A small model that predicts nearness at each pixel, trained from scratch: 64-pixel images, activation relu.
Rows from block 6, named by matrix and row number. Rows with one number belong to one channel. Each number is 128 + 24 x the weight over its row's rms, rounded and kept within 0 to 255. All counts start at 0. Numbers have three digits each. After the name is the row's rms in percent of the matrix's.
# convs0: first 3x3 conv (model.blocks.6.convs.0.weight, 144x144x3x3), inputs 120-134, a 3x3 kernel for each
# convs1: second 3x3 conv (model.blocks.6.convs.1.weight, 144x144x3x3, transposed), outputs 120-134, a 3x3 kernel for each
convs0.52 119:127127128128129128128128128128128128128128128128128128135134128131131128128128125128128128128128128128128128212128129130129128128127048126126127124135127130136128127127128149128128128128128128128127130130135129130128127128128127128128128128128124126120127128129126128128128128128128128128128128128120130128125128127114128130128128128128128128128128128128128128127128128128128128128128128128128128128128128
convs0.55 180:131135128128128128127128128128128128128128128128128128128128128128000086129128128128128128128128128128128128129127127126127200127127128128128128128128127128128128129128128128126125128128128124127137127127127128128128129128128128128128128127128127128128128128128128128128128128128128128128128128128137151171126123126066087119128128128128128128128128128128128128128128128128128128128128128128128128128128128
convs0.57 141:128128128128127128127129128128128128128128128128128128128128128128128128128128128128128128128128128128128128127127128128128131142118140128128128128128128128128128128128128128128128128128128128128128135128128125128126128128128128128128128128128128128128120128131119128130128128128128128128128128128128128128127128128120121112128128128128128128128128128128128128128128128128128127128128128128128128128128126
convs0.58 193:128128127128129129128128128128128128128128128128128128128128128128128128128128128128128128128128128128128128128133127128130128126128124130131130128121128128129128128128128128128125128128128121129129127128128128129128128128128128128128129128128128128127128128128127129128128128128128128128128128128129128129130133128131128128128128128128128128128128128128128128128128128128128128128128128128128128128128128
convs0.59 133:128128128128128128128128125128128128128128128128128128128128128128128128128128128128128128128128128128128128128128129128131135094190162128128128128128128128128130128128128128128128128128128128128128128129128129133116128128128128128128128128128128128128128132128129098073128128128128128128128128128128128128128123116130105010128128128128128128128128128128128128128128128128128128128128128128128128128128128
convs0.62 061:146130125127128131128127127128128128128128128128128128128128128127128128152130127128128128128128128128128128134108000130131122129026123127127127143132104128124127128133162136168116131127129125140127127128129128128128126128128128128104129128128128147065128130126128128128128128128128128128128128128128135255129124127128129129128128128128128128128128128128129128128128128128128128128128128128128128128128128
convs0.63 082:128128128187128127233126128128128128128128128128128128129128128129128129129128128128128128128128128128128128103128132121127128137169057128128128128129128165129127128128124128130128128255025142126103120113108103255128128128128128128128128128128124127128129130130119128128128128128128128128128128128109131129129139136200125098128128128128128128128128128128128128130128128128128128128127128128128128128128128
convs0.64 163:128129128129129128126128125128128128128128128128128128128128128128128128128128129128128128128128128128128128128255127125128128125139025128128128128128129128128134128128128128124128125128141131128128128122127062125128128128128128128128128128128121128128129128135096129127128128128128128128128128128133128125132137125129056122128128128128128128128128128128128128128128128128128128128128128128128128128128128
convs0.65 069:125123130128129130128128128128128128128128128128128128129129127127128128128128156128128128128128128128128128061158255126121128123086127128128129127128128130128129129128120128129128128128132125127172127127116127000120128131131128128129128128128130128128130130130128128129128128128128128128128128128114214137003126129127131127128128128128128128128128128128128128128128128128128128128128128128128128128128128
convs0.66 147:128128128127128128128128128128128128128128128128128128128128128127126127128128128128128128128128128128128128135128128128169160128128255128128127128128128128128125128128128128128128128129128238138131126124128123021097128128128128128128255216130128129129123123119128129130128128128128128128128128128127119128102096080114102117128128128128128128128128128128128128128128128128128128128128128128128128128128128
convs0.68 174:127128129128128133124128130128128128128128128128128128128128128129128128128128128128128128128128128128128128131127125130129127128128128128129127128128129128128128129130255128128217128129127150130128142128122128127128128128128128128128127128128128126128135128128130128127128128128128128128128128128128117127124128127128129128128128128128128128128128128128128128128128128128128128128128128128128128128128128
convs0.69 091:126129127116140125134065128128128128128128128128128128128128128128128128128128128128128128128128128128128128135130127130128127095143128128128128129128133144129131128132128123133128129128128127130122112115127126094129128128128128127128128127128126130131120141181123128133128128128128128128128128128136128051124127121130127132128128128128128128128128128128128128128128129128128129128128131128128128128128128
convs0.70 191:128128128128126128130126114128128128128128128128128128128128128128128128128128128128128128128128128128128128129128128129128130128133126128128128128128128129128133128128128128128128128128129127132128128120129053128072128128128128128128128128128129127128128128128125125128128128128128128128128128128128064128129127128000114119128128128128128128128128128128128128128128128128128128128128128128128128128128128
convs0.72 143:128128128128127128128127134128128128128128128128128128128128128128128128128128128128128128128128128128128128122128255127129255127127158128128128128127127128128128128128128127128127127128101127128128129128124157130136128128128106128128128128128128131127139136126127128128128128128128128128128128128127130132137128190128125132128128128128128128128128128128128128128128128128128128128128128128128128128128128
convs0.73 108:137130128128128128128139160128128128128128128128128128129128128128127128128127128128128128128128128128128128161130129131120119070122125178128128128129122129129128129128128133128116128127123124125128129126127128140127128129128127129128128128129128128128123129128123130128128128128128128128128128128126067073115043143069128128128128128128128128128128128128128128129128128128128128128128128128128128128128128
convs0.74 135:128128128128128128121123126128128128128128128128128128128128129131150136128128129128128128128128128128128128126141128130133128129127127128255156128129130127128128050124128128129128126128128128128128128128135133128128128128128128128128128128128127128128127126127128128128128128128128128128128128128031006135122000128130153127128128128128128128128128128128128128128255128128130129128128128128128128128128128
convs0.75 065:128128128131115126129088128128128128128128128128128128128128128128127128128128127128128128128128128128128128123128129134121129096104130128128128127127128113127128128129128128131129128128126124128122137138162255090000127128128128128128128128128128126126130154130137121088128128128128128128128128128058128126000203140255087150128128128128128128128128128128129129128128129128128128128128128128128128128128128
convs0.79 038:128128128127218177128127128128128128128128128128128128128128128127128129127128128128128128128128128128128128128128127108180131110211131127128127128128128127128132128126114128129129128129129130128131118105129123128126128128128128128128128128128128128133127123128128144128128128128128128128128128128108150156127000103255129000128128128128128128128128128128128128128128128128128128128128128128128128128128128
convs0.80 085:126104110129134131128127128128128128128128128128128128129130133126128128128129128128128128128128128128128128130000073127174135128129127126127107175169128128130128128120131128128127130127129125086127128129128128129054128129129128128129127127128128128128129127128128130128128128128128128128128128128132255125098129128127125127128128128128128128128128128128128128128128128128128128128128128128128128128128128
convs0.82 159:128128128128123128126126110128128128128128128128128128128128128128128128128128128128128128128128128128128128162129130128128129130130132128128128128128128131128128128128128127129128128107128132139112209124133125128129128128128128128128128128128128111128128131128127125125128128128128128128128128128079118101127128125074129177128128128128128128128128128128128128128128128128128128128128172128128128128128128
convs0.84 231:128113127128128128128128128128128128128128128128128128128127128128127128128128128128128128128128128128128128129128128128128129128128128129129131128128128128128128128142154128128128128128128128128124128128128128128128128128128128128128128128128128126127140129160128128128128128128128128128128128128128126127128129128128128128128128128128128128128128128128128128128128128128128128128128128128128128128128128
convs0.85 089:128128104126129168132126255128128128128128128128128128128128128128128128128129128128128128128128128128128128132130100129126107129131128128126128127126128127128127129128138219128128128127128135128154147128120130134131128128128128128129125127134127141128128128120129129128128128128128128128128128128083184200255129121017120128128128128128128128128128128128128128128128128128128128128128128128128128128128128
convs0.87 140:097127128220128126129128128128128128128128128128128128128128128128128128114125128128128128128128128128128128134160128131123121080154069129129128128127128129128126128129120149128132128127131129144130134133129129128128129128128128128128128130128128114128128143129127128128128128128128128128128128128189133138000128129157125084128128128128128128128128128128128128128128128128128128128128128128128128128128128
convs0.88 091:128128131128126132128127127128128128128128128128128128128128128128128128128130128128128128128128128128128128137127128185081108128023000128128128128128129128130130128128128128129128134129133121122130128126062130121155128128128128128128141128128128128128129131129128127143128128128128128128128128128127121126126153128127130141128128128128128128128128128128128128128128128128128128128128128128128127128128128
convs0.89 103:128128128127128128128128129128128128128128128128128128128128128128128128128127128128128128128128128128128128127126128128130127118119000128128128093127127128127127128128128128128129125121063141191129183175129132233159128128128128128128128128128128128128084104128067129145128128128128128128128128128128164128152255255158140159128128128128128128128128128128128128128128128128128128128128128128128128128128128
convs0.91 107:129131128128127138030127127128128128128128128128128128128128128128129128128130127128128128128128128128128128131142129128096098135119131128128128113116128128128128128128114134157128130127133142147146107116130128129126128128138128127127128128129127139127127131129128128127128128128128128128128128128143255255117129029160127138128128128128128128128128128128128128128127128128128128128128128128128128128128128
convs0.94 133:128128126128128128130132130128128128128128128128128128128128128128128128128127127128128128128128128128128128132247255128116118051111115129128128128128132128128220129129128128130129128169131129128132113132161138135132128128128128128128127128128127124128128132136255231138128128128128128128128128128255147129130129140131139129128128128128128128128128128128128128128128128128128128128128128128128128128128128
convs0.95 216:128128128128128128128128128128128128128128128128128128128128128128128138128129128128128128128128128128128128134128128129128128121128125127128133128126128128128128128128128128128128128128128128127128128131127131130104128128128128128128127128128128128130128127128129129127128128128128128128128128128128128128126127128128128186128128128128128128128128128128128128128128128128128128128128128128128128128128128
convs0.96 095:127128128120129128052128255128128128128128128128128128128128128129128128128125127128128128128128128128128128121127133070152119138128104129128128128128126127125127128128126128129186123109129175130052025130130000125141128128128128128128128128139128125129121127119123130127128128128128128128128128128059084115123128255136255044128128128128128128128128128128128128128128128128128128128128131128128128128128128
convs0.97 121:131128128127127128128128128128128128128128128128128128128128129128128128127127128128128128128128128128128128128127128127140089137143255127128127128128128128129142128128128128127128128129124128117127087128077128127127128128132128128128128126127128128127128127127128127128128128128128128128128128128080121145128000130108178255128128128128128128128128128128128128128128128128128128128128128128128128128128128
convs0.101 097:128129129171155130157131128128128128128128128128128128128128128129128128128129128128128128128128128128128128000124126117118114080108127129128130126128129128131126128128127126133130128128135129148120128191127099154127128128128128128128129128129228124123126129026129138128128128128128128128128128128055092059144149085128133121128128128128128128128128128128128128128128128129128128128128128128128128128128128
convs0.102 143:128127128128124143128049130128128128128128128128128128128128128128128128128128128128128128128128128128128128129120109129128045128123125128128128130140129127128134128128128127128128125128132111129127000135223120126135128128128128128128129128128127127106128129126128125127128128128128128128128128128125103120104128203120145135128128128128128128128128128128128128128128128128128128128128128128128128128128128
convs0.103 110:127128128129128127128128130128128128128128128128128128128128128128128128128128128128128128128128128128128128126124129125129155128126125128128128132128128128129128128128128128129128128129128000124120124106126000103000128129129129128128129128128128130133178165128128128129128128128128128128128128128120126128122127107122120126128128128128128128128128128128128128128128128128128128128128128128128128128128128
convs0.104 164:128128123134127128129128128128128128128128128128128128128128128128128128128128128128128128128128128128128128123127127129103107128126127128128128128128128127127128128128128128135128128128124151125050209113077255130072128128128128128128128129128131128127127128128127125128128128128128128128128128128128125106119100136128130141128128128128128128128128128128128128128128128128128128128128128128128128128128128
convs0.106 278:128128128128128128128128128128128128128128128128128128128128128128128128128128128128128128128128128128128128128128128126128128125122128128128128128128129128128128128128128128128128128129128128128128128128133128128128128128128128128128128128128128127125124127126132133133128128128128128128128128128128131128128128128128128127128128128128128128128128128128128128128128128128128128128128128128128128128128128
convs0.108 167:128128128128128128129128132128128128128128128128128128128128128128128128128128128128128128128128128128128128128128128128128128137128130128128128128128128128158128128128128128128128128128128128129128128127128154128128128128128128128128128128128128128128130128128128128165128128128128128128128128128128128128155109150205128142128128128128128128128128128128128128128128128128128128128128128128128128128128128
convs0.109 100:128127128124128122129133127128128128128128128128128128128128128129128128128128128128128128128128128128128128131127127129131061121129122128128128128127130128128128128126128128129150125125126108117128129132124129129135128128128128128128128128128127128128128132127132128129128128128128128128128128128122119130039130125154021255128128128128128128128128128128128128128128128128128128128128128128128128128128128
convs0.112 106:127128128127123128088128125128128128128128128128128128128128128128128128128128129128128128128128128128128128128127127128131125146129127128128128128128129128128137128133128128169129128129128159129116127129129129128129128128128128128128129128129137125126127124130128138128128128128128128128128128128000127130037200123128050105128128128128128128128128128128128128128128128128128128128128128128128128128128128
convs0.114 127:168194128127082128125116128128128128128128128128128128128128128128128128126128128128128128128128128128128128128041128056115128127255151128129128125128128129129128128127125128128123128128128123134128122130128132128130128127128128128128128128128130134127124123128128128128128128128128128128128128128053107100128178129125129129128128128128128128128128128128128128128128128128128128128128128128128128128128128
convs0.117 065:128118128146160144128128128128128128128128128128128128128126128128128127127144129128128128128128128128128128132126000000080126160117123127127128128134128126126128125125129129128128133137127142127140111077147128129155128128128128128127129129128255127128129146129130126127128128128128128128128128128255204128129128087130128128128128128128128128128128128128128128128128128128127128128128130128128128128128128
convs0.118 074:130128128126130128128090255128128128128128128128128128129128128128128128128128128128128128128128128128128128137207114121121127134120127130127115128128159129134148128127129127128129128128119119129114153126174137136128128128128121129128128128125128127129128178128128126129128128128128128128128128128141133128129128254087112123128128128128128128128128128128128129128128128128128128128128128128128121128128128
convs0.120 183:124128055128128141128128109128128128128128128128128128129128128128128128127128127128128128128128128128128128128127127121128126129128108129129126128128128129128128134127129128126130158128128128128134117127134128128128128128128128128146128129128119128129127128128126128126128128128128128128128128128055123130128128130132127128128128128128128128128128128128128128128128128128128128128128128128128128128128128
convs0.121 149:128127127128127136127130134128128128128128128128128128128128128128128128129129128128128128128128128128128128133129040139137131126128129129128128128129128128130126128128128128129129129128104135130129122126132124123126129128128255129128255128127128130130064127128128128129128128128128128128128128128145127129128128131129134128128128128128128128128128128128128128128128128128128128128128128128128128128128128
convs0.125 075:128128128122127126129131135128128128128128128128128128128128128128128128128128128128128128128128128128128128130128128127128124115047000128128128128128128128128129128128128128128128128127128017086128126123126163127126128128128128128128000128128121126116128255217128130129128128128128128128128128128128063000114134156130255132128128128128128128128128128128128128128128128128128128128128128128128128128128128
convs0.126 112:127127127124128128128128126128128128128128128128128128128128128128128128128128128128128128128128128128128128097128127129131255142134154128128128117128128128128128128128128127122129126128125120117117126131095128058105128128128128128129128128129136128129128120127128128126128128128128128128128128128130120145128107128123128128128128128128128128128128128128128128128128127128128128128128251128128128128128128
convs0.127 123:128128128128128128128134128128128128128128128128128128128128128128128128128129129128128128128128128128128128121127127129122127158133000128128128128128128128128128128128128128129128127137255130128129128120130127130128128128128128128128128127128128128128130187135226160126128128128128128128128128128128128128137255125122255187128128128128128128128128128128128128128128128128128128128128128128128128128128128
convs0.129 147:128128128128128128127128128128128128128128128128128128128128128128128128127128128128128128128128128128128128134128128128128128255115130128128128127128128128128129128128128128128128128125128128127126123128129122127126128128128128128128128128128128128128128129127127127124128128128128128128128128128159128128109127127115043122128128128128128128128128128128128128128128128128128128128128128128128128128128129
convs0.133 082:128128128128128128131128128128128128128128128128128128128128128128128128129128128128128128131128128128128129128122128145129127146107133128128128127128128129134128128128128128128128128128129128129129096133128146000134128128128128128128128126128127128128128128076074140117128128128128128128128128128125128128129138127153000128128128128128128128128128128128128128128128128128129128128128128128128128128128128
convs0.135 095:128128128129128140120124127128128128128128128128128128128128129128127128128128255128128128128128128128128128180130168089131128129132116128128128128128128128128141128128128126128129150138128121125127057115132016129072128128128128128128134128128124125106128127128130129128128128128128128128128128128000000120128061080128103132128128128128128128128128128128128128128128129128128128128128128128128128128128128
convs0.136 114:128128128128128128128128128128128128128128128128128128130129000129128000128128128128128128128128128128128128196128121138130128128128128128129147128128175128128129127116128128119129128114129128128128128128128128127126128128128128128128128128128128128127129158132129129129128128128128128128128128128129128128127203161129137128128128128128128128128128128128128128128128129128128128128128128128128128128128128
convs1.52 166:128127032110127128130128128128128128128128128128128128119145255128127128127124122128128128128127128130128128127128128128128128128128131127122119126106098127128127128125128128122038147133128128128128128123128122128128128128128128128128128128128128128127128129129128128130128128128128128128128128128129128128132128128127128084128128128128128128128128128127129129129130128128128128128128128127128129131128128
convs1.55 289:129131129128127127128134129128128128128128128128128128129128128127128127127128127127124128128127128128128128128128128132128128139131129129118128128128128129129129128128128128128128127128128128129128128127141128128129128128128130130128129129138128127128127128127129128128128128128128128128128128128127128128127128128128128128128128128128128128128128128133128139141128137128128128128128124128127128123128127
convs1.57 053:128128127128128128128128128128128128128128128128128128128128128128128128128128128128129128129129128128128128127128128127128128128128128128128128128128128128128128128128128128128128128128128129128128128128128128128129128128128128128128128128128128128128128128128128128128128128128128128128128128128128128128128128127128128128128128128128128128128128128128128128128128128128128128128128128128128128128128128
convs1.58 072:128128128128128128128128129128128128128128128128128128128127128128128129128128128128128128128128128128128128128128128128128128128128128128128128128128128128128128128128128128128128128128128128128128128128128128127127128128128128128128128128128128128128128128127128128128128128128128128128128128128128128128128128128128128128128128128128128128128128128128127128128127128128128128128128128128128128128128128
convs1.59 071:128128128128128128128128128128128128128128128128128128128128128128128128128128128128128128128128128128128128128128128128128128128128128128128128128128128128128128128128128128128128128128128129128128128128128128128128128128128128128128128128128129128128128128128128128128128128128128128128128128128128128128128128128128128128128128128128128128128128128128128128128128128128128128129126128128128128128128128
convs1.62 020:128128128129128127129129127128128128128128128128128128131137128128128130129128127128128128128128126129128128128128128127128128128128128130131129128129129128128126131128129128130131255129128128128128128127129129128129128128128127127127128128128128128128128128128128127128128128128128128128128128128128129129130128127126128129128128128128128128128128128128128128129128127128128128128128128128127128128129128
convs1.63 028:129124121129113129122130127128128128128128128128128128125128132129130129128128128136133126141128129133126130125134126136134135129125127134132129128128085128126128141112128130131127127127128081121127238132049125126000128127129129127126128129129117129127128133134133129132128128128128128128128128128135128129160131128123132130128128128128128128128128128127127128128111127127128126170131122131125255155126131
convs1.64 177:124126134129134132125128128128128128128128128128128128255128129128128131128128128255121062091089128126128131113128128128128128103085116128127123127128128126126128128137128121129133128128128127131141129166111129126128127128129123127128128129123129129170127124128128128127128128128128128128128128128103128123124109127139127127128128128128128128128128128094128128138128128128128128128128126131076132107127129
convs1.65 091:130129132128129128096125128128128128128128128128128128129128128127128128128128128129128128128127127127119128128128129128127128134128129127129114128127124127127127129127128255128128128129127128128128128129128018128127128128128130128129115128127127127128128127128128129128128128128128128128128128128128128129129128128127129128128128128128128128128128128128128127129128125130128128128131128129155131128126128
convs1.66 111:130128128144130128129129126128128128128128128128128128128128128128128128129129128128127127128128128128134129127090127000000127127127105128128128120128114132129128126128127128128128127127128128128128128126128140085129074000000000128073128129129128128128127128128000129128128128128128128128128128128128132128128130128126128126128128128128128128128128128133128128128128128130129129129128128128129127129129128
convs1.68 194:128128128125128130127128135128128128128128128128128128154128128128107045132128129128128128125128128120125129128128122128127128101127117131127180128101131129129138130129128047128122107220124128128128128128128128128136128128128128128128128142128128128127128127128122129133128128128128128128128128128128128128125129130128129129128128128128128128128128128129130126098129128092128128128128128137128129128128134
convs1.69 025:128128127128128128128128127128128128128128128128128128128128128128128128128128128128128127129130128128128129128128128127127124128129128128129127128129128128129128128128126128128130126126128128129128128128128128128129128128129128128128128128128128128128128130128128127255128128128128128128128128128128128128128128128128128128128128128128128128128128128128127128128127128128128128127128128130128128130128130
convs1.70 140:130133129127130128125124128128128128128128128128128128119128195128128128128128128119120122128128088128128128130129134131128122128127128125118124125128128129126128189128128128129124128128128128124127128130134123129125128128128124124124122109112127127127128128018128129128128128128128128128128128128128129169127128127150131133128128128128128128128128128128126127128128136128128128012103134128130130127127133
convs1.72 127:128129127129128046138130125128128128128128128128128128009064096128130128128128128110126134128128125143132151130131136059129156000133138115128130115128129129128116120107129129000128128128128128128127130128128000107128129130128128127123128127111124128128129112071132129111128128128128128128128128128127104124127102126079124124128128128128128128128128128128126128129128127128127125129131131128132129128129116
convs1.73 135:128129128121128121127131129128128128128128128128128128130127112128128149122128121128128128127128128128128128128128128128128128128128128128127128128127117127121077128128128111128128128129128128128128128130128128127128128128128168128128128128128128128128128128128128127128128128128128128128128128128127128128128128128133128128128128128128128128128128128128128140125119128127127150128128128128128128127129128
convs1.74 265:093128128128099128108121123128128128128128128128128128130126000129255172126110131128128128128118128128109128128128128129128128128128125147122128097179108128081127128143244128127255128125131128128129128128128128128128128128128128128128125128128128128128128128128128128128128128128128128128128128128113128082104128128128096054128128128128128128128128128210139128114128127115122128128128128128128128130127128
convs1.75 038:128127111128131128128129128128128128128128128128128128123121127127129129128128128129128127255128129128128127124128134127128128128128128129128128128127128128129128127125130128128127128128128135136128127127127129128128128126127128128127128128128126128133160128129129128127128128128128128128128128128128128127130128128129128128128128128128128128128128128127126128128127128128128128128128127128129129129128128
convs1.79 010:128128128129127128128128128128128128128128128128128128128129128128128128128128128128128128128128128128128127128128128129129128128128129128129128127128128128128128128128128128128128127128128128128128129132128127129128128128128129129127128128128128128128128128128128128128128128128128128128128128128128128128127128128127128128128128128128128128128128128128128128128128128128128128128129128130129128129128128
convs1.80 053:129128118131130128125130128128128128128128128128128128128170134129129128138132128128127128128127127108124129128127128122126129127128129128121125126129129129128129131128125128128109128255126128128120129128128129120127129128128128129129128129129128127128129128128128130129128128128128128128128128128128128129126130129128117000128128128128128128128128128127128141129130129129129128128126128147126128129133127
convs1.82 184:155128118094128125128128136128128128128128128128128128128126129128128128128128128128129080154139128128128128083126131144151128116128128132132128128128128128128128128128129166124133133128139129125133130132128129100129128132145126125129128127112127158129113128149122121086128128128128128128128128128128132130134126215128133147128128128128128128128128128126128128128129128128128129143123128134219007000129133
convs1.84 303:128128128128128128128131128128128128128128128128128128128128128128128126129129129128128128128128128128128128128128128128128128128128128128128128128128128129128131128128128128128128128128125128128128128128128128128128128128128128128128128128128128128128128128128128128128128128128128128128128128128128128128128128128128127126128128128128128128128128128128128128128126128128128127128128128128128128128128128
convs1.85 073:136129131097114128130134129128128128128128128128128128126128128129255128128128137128128128129144131128140121126126128128144128130128128127128124122127128128128128127121127127127128082127131128129127116128129130156134129128127128127128129127127128128128128128131133134127128128128128128128128128128129109128145128255131127128128128128128128128128128128128122116131127128129128128126127128120184128130127129
convs1.87 150:128127128128133114138131135128128128128128128128128128128131128128128130128132128128134125128130128130134129128128129128128127124130128108135127117116128127128127128128128125139128128135114169129128135122128128127134128122128127128127128128127154129127127129125127128128128128128128128128128128128126128199129128255170129128128128128128128128128128128128128126128141130128127135124132122129122131131129128
convs1.88 106:128128128127128128128128128128128128128128128128128128128128128128128128128128128128127132101128127128128128128129130128128129128128128129128128154128128129128128128124128128128128128128128128128128128128129128128129128128128128128128128128128128128131128128128128128128128128128128128128128128128128127128128127127126127127128128128128128128128128128128128128129128128128128128130128128128128128129128128
convs1.89 083:134126126128127130128130133128128128128128128128128128128133128137130128128128128119104128068104128129129128127143137129129128152129132128128121128128124125128126129093065128120044131130128076127119122129130105129130126128160062128131125128128128128099127125126151138126128128128128128128128128128126131127126125128127120130128128128128128128128128128128128128128128128128128128128128128131129127125130129
convs1.91 129:127128128193127120173131126128128128128128128128128128217144129000129129128127127123128128122128128076146128129127128128133131149178135127128128126129128127105126142145129128129130162126128128128129127126133129147124129128128127127128120114124128129128128128129106107128128128128128128128128128128128095067147128127125127135128128128128128128128128128129119128127129128128128131128129132128132122127126123
convs1.94 141:125127130128172125128139126128128128128128128128128128125106128128135140128128131092114126085129128128128131129129129129129159000132131124128117132130126128128128202126129255131129189129128128128128104129128133128126128129216160138139143128126127127127127127128128128128128128128128128128128128128127129128128128128134125121128128128128128128128128128127127128127128128128160128128129128126127128128127129
convs1.95 219:128128128128128128128128128128128128128128128128128128128128128128128128128128128128128128128128128128128128128128128128128128128128128128127127128128128128128128128128128128128128128128128143127131128128128128128128128128128128128128128128128128128128128125126128128128128128128128128128128128128127126125128128128128128128128128128128128128128128128128128128128128128128128128128127054128128128128128128
convs1.96 078:000130127131126109128130152128128128128128128128128128125127131130128128128128128130129128128123127130126131127127127127127127128110125127128128082098126128129125119120128006127128128127127125127177157167129113131122126128124128126128129128128128128129126128091129128128128128128128128128128128128129125127128128167128129255128128128128128128128128128132128128127130129128128129134125129128129105127130137
convs1.97 201:055113127127127128128128128128128128128128128128128128138110127128128131128128128128128128117128128202130128128128129128128130145128128130128129129127126128127127122125128130128127128128128127127128129129128129129151128128128128127133089128122128129129129128129129139131128128128128128128128128128120113125128128127128162255128128128128128128128128128126127127128128128128129128144124135129124128127125148
convs1.101 063:128129128129124128129129127128128128128128128128128128128128128128128128128128128129128128128126128255129128129127128142137125127128127053132130119126128128128128127127127129128128128128128129128128126176128127132127126126127122128130130128128122126128112118132130085030128128128128128128128128128109127128128127128149128128128128128128128128128128128127128127128128128128128129128141130128129128128128129
convs1.102 108:127130128129128131128127128128128128128128128128128128128126127128127126128128128137129209129135130126131132132129131120128128127128038190127128129129127125129128149132129135128128130128128143127128128133127195167128128128000152130128128128128129124125128150127011131255128128128128128128128128128116128128116128132086126214128128128128128128128128128128132137128128128128128128131159128129132143128130128
convs1.103 099:129128128128128130123127128128128128128128128128128128128153130120128128129128201126128145079127130121123127128129128129128129128128255129128136130129135129130165128128117130128128136134130128128128140128127129129255144148129141135219142141199128127128127127118128127000128128128128128128128128128127124133127129129141142134128128128128128128128128128131121128127130128128129128128128125127128129210130245
convs1.104 129:132135128128127093127126106128128128128128128128128128112123188128128128128128128128117109123128127128128126115130128097115122000128128127133128128130128128128128127129128128128133127127133128128000108128047128102128000108124061129141128128129045092128146127129133126132128128128128128128128128128128134128128130128129128124128128128128128128128128128154128000128128128128128128170130126139134126128128129
convs1.106 113:125128128127128129128128129128128128128128128128128128126126127128128130127128128128128128128128128128128127128128128128128127128128127127112128133110129135129130127127128128128128128128128128126128128128127128128127128128128128129128128129128128127128130128128128126128128128128128128128128128128128128128128128128128128129128128128128128128128128128129128128128127127128122129128128128128128128128128128
convs1.108 013:128128128126128128128128129128128128128128128128128128128126127130128128128128128128128127129128128128128128128128128130129128128128128128127128128129128128129128128128127128127127127128128128128128129127129128128128127128128128128128128128129129128128128128128128127128128128128128128128128128128129128128128128130128128128128128128128128128128128128128128128128128128128128128129127129128129129128128128
convs1.109 045:128119124128128129128128128128128128128128128128128128132128129129128128128128128125129128129132129129128128129128127128129130128128128125081120128128128128128128126124126127126128128127128122136066130143128128127128130128135128128128128128128128127127128125129128128128128128128128128128128128128127128128128125126128127128128128128128128128128128128129129128128128130128128128129103187128124128128128129
convs1.112 188:128128102234128131100128128128128128128128128128128128128125255128122101129119072128128128128124128103121128128129128128129127132128130132128122127128097128125129128130127109129130128126127128130128129121128129131129128128128131128128130128128128128126129131131128126145128128128128128128128128128136132128127129128125144068128128128128128128128128128128000127128128128128128127131129121128128127072127128
convs1.114 204:129147131126127125115116128128128128128128128128128128128128127128127128124128128127128128128128135114131168128079058128128108129128127127128129128128128128128171128132128129118128128127032128128128128129126127128128129128128130128124128128128128128128127128129125128130128128128128128128128128128128112128127128128128145074128128128128128128128128128129128127129128128128126128129117127134114125178084124
convs1.117 040:129128128129128128128127129128128128128128128128128128130129128126128128128128128128128128128128127128128141128128128128127128129128128128127128128128128128129128125128131128129127128128126129128128128128129127128127128128128128129128128128128128128128127129128124128129128128128128128128128128128128128128128128128127128128128128128128128128128128128126128127128128128128128128128128128128125128128126129
convs1.118 037:128128128128129128128128128128128128128128128128128128128128128128128128128128128128128128128128128128128128128128128128128129128128128128128128128128128128128128128128128128127128129128128128128128128128128128128128128128128128128128128128128127128128128128128128128128128128128128128128128128128128128128128128128128128128128128128128128128128128128128128128128128128128128128128128128128127128128127128
convs1.120 114:127127126127133126113128126128128128128128128128128128133128135128126050128129128128128128117128128076134128128128128131128128129120127157176125128125117129099128128133126128129125127129121128128128127125128124125128128128128128127127128126127128127128128128128128127128128128128128128128128128128128128128086127128125127109128128128128128128128128128115129130128108133129130131128128128128128128125136129
convs1.121 160:102120128129127127114106124128128128128128128128128128144168127115121131128128129128128128113131130004141126127128128128128128125165131129126114128128106128124128129136128091128128130127128128128128144134129121107128128128128128131129125127123128128128127128128104130130128128128128128128128128128128128132128126122130135127128128128128128128128128128128119129123128128128128128084128128125123103133141130
convs1.125 124:150147129128131128128128128128128128128128128128128128128128124128129128128128128122124124255131110192128043127127126116116069120079081127128128127128128127128127128128128128128128128128128128129128128128128127126126126128128128128128129128129133137133135128243131127136128128128128128128128128128128127128181129129128066012128128128128128128128128128128130128128128132128126128121127127129128148128128129
convs1.126 095:144129113128128102128126113128128128128128128128128128074125148128128093129141127128127128130128128126127110128128129128127130135126167147125129128124131139130122128067128127128133117125133128125128127128135128131123140144138151129140129128127143129128128127106131130128128128128128128128128128128131131127132114076132127128128128128128128128128128128131150104128127027128128125125128132130125182130129136
convs1.127 204:122238255128128129128128128128128128128128128128128128126128128128129128128128128128128128128128128128128128128128128128128128128128128129128129129065128128128128150255122127134139128128131128128128128129128128126128139130142128128128128128128128128128135135135129128128128128128128128128128128128128122128128128128128128128128128128128128128128128128126126127128128128129141129128123113128128128128128128
convs1.129 197:128129130128128128128128128128128128128128128128128128128128128128128128128128128105128129128128128128128128137128128128127128128128128130128128128128128128128128126127128128128128128128128128139127128131132128128128128128129128128128128128128124119128128127128128128128128128128128128128128128128128129128129128128128128127128128128128128128128128128128128128128128128128128128118114128128128128128128128
convs1.133 017:128128128128128128128128128128128128128128128128128128128128128128128128128128128128128128128128128128128128128128128128128128128128128128128128128128128128128128128129127128128128128128128128128128128128128128127128128128128128128128128128128128128127128128128128128128128128128128128128128128128128128128128128128128128128128128128128128128128128128129128128128128128128128128128128128128128129128128128
convs1.135 141:128128128134200255129107073128128128128128128128128128128128129120128128128128128128128128000000115055129129128128129128126127129134130128117128176128129128129188129127128110128131117127128128128128128128128128128179128128128167128132149128128128127127128128124128126127128128128128128128128128128128128128129128128171133134128128128128128128128128128128127127128128118128128124129128128128128128128105000
convs1.136 078:128129128128128128128128128128128128128128128128128128102128128108127127129128128128128128128128128128128128128128128128128128128128128128128128142128128127128128127122128048000129121129128128128128128128128129128128128128128128128128128128128128128128128128128128128128128128128128128128128128128128128128128128127128128128128128128128128128128128128127128127255120128127127128128128128128128128128128128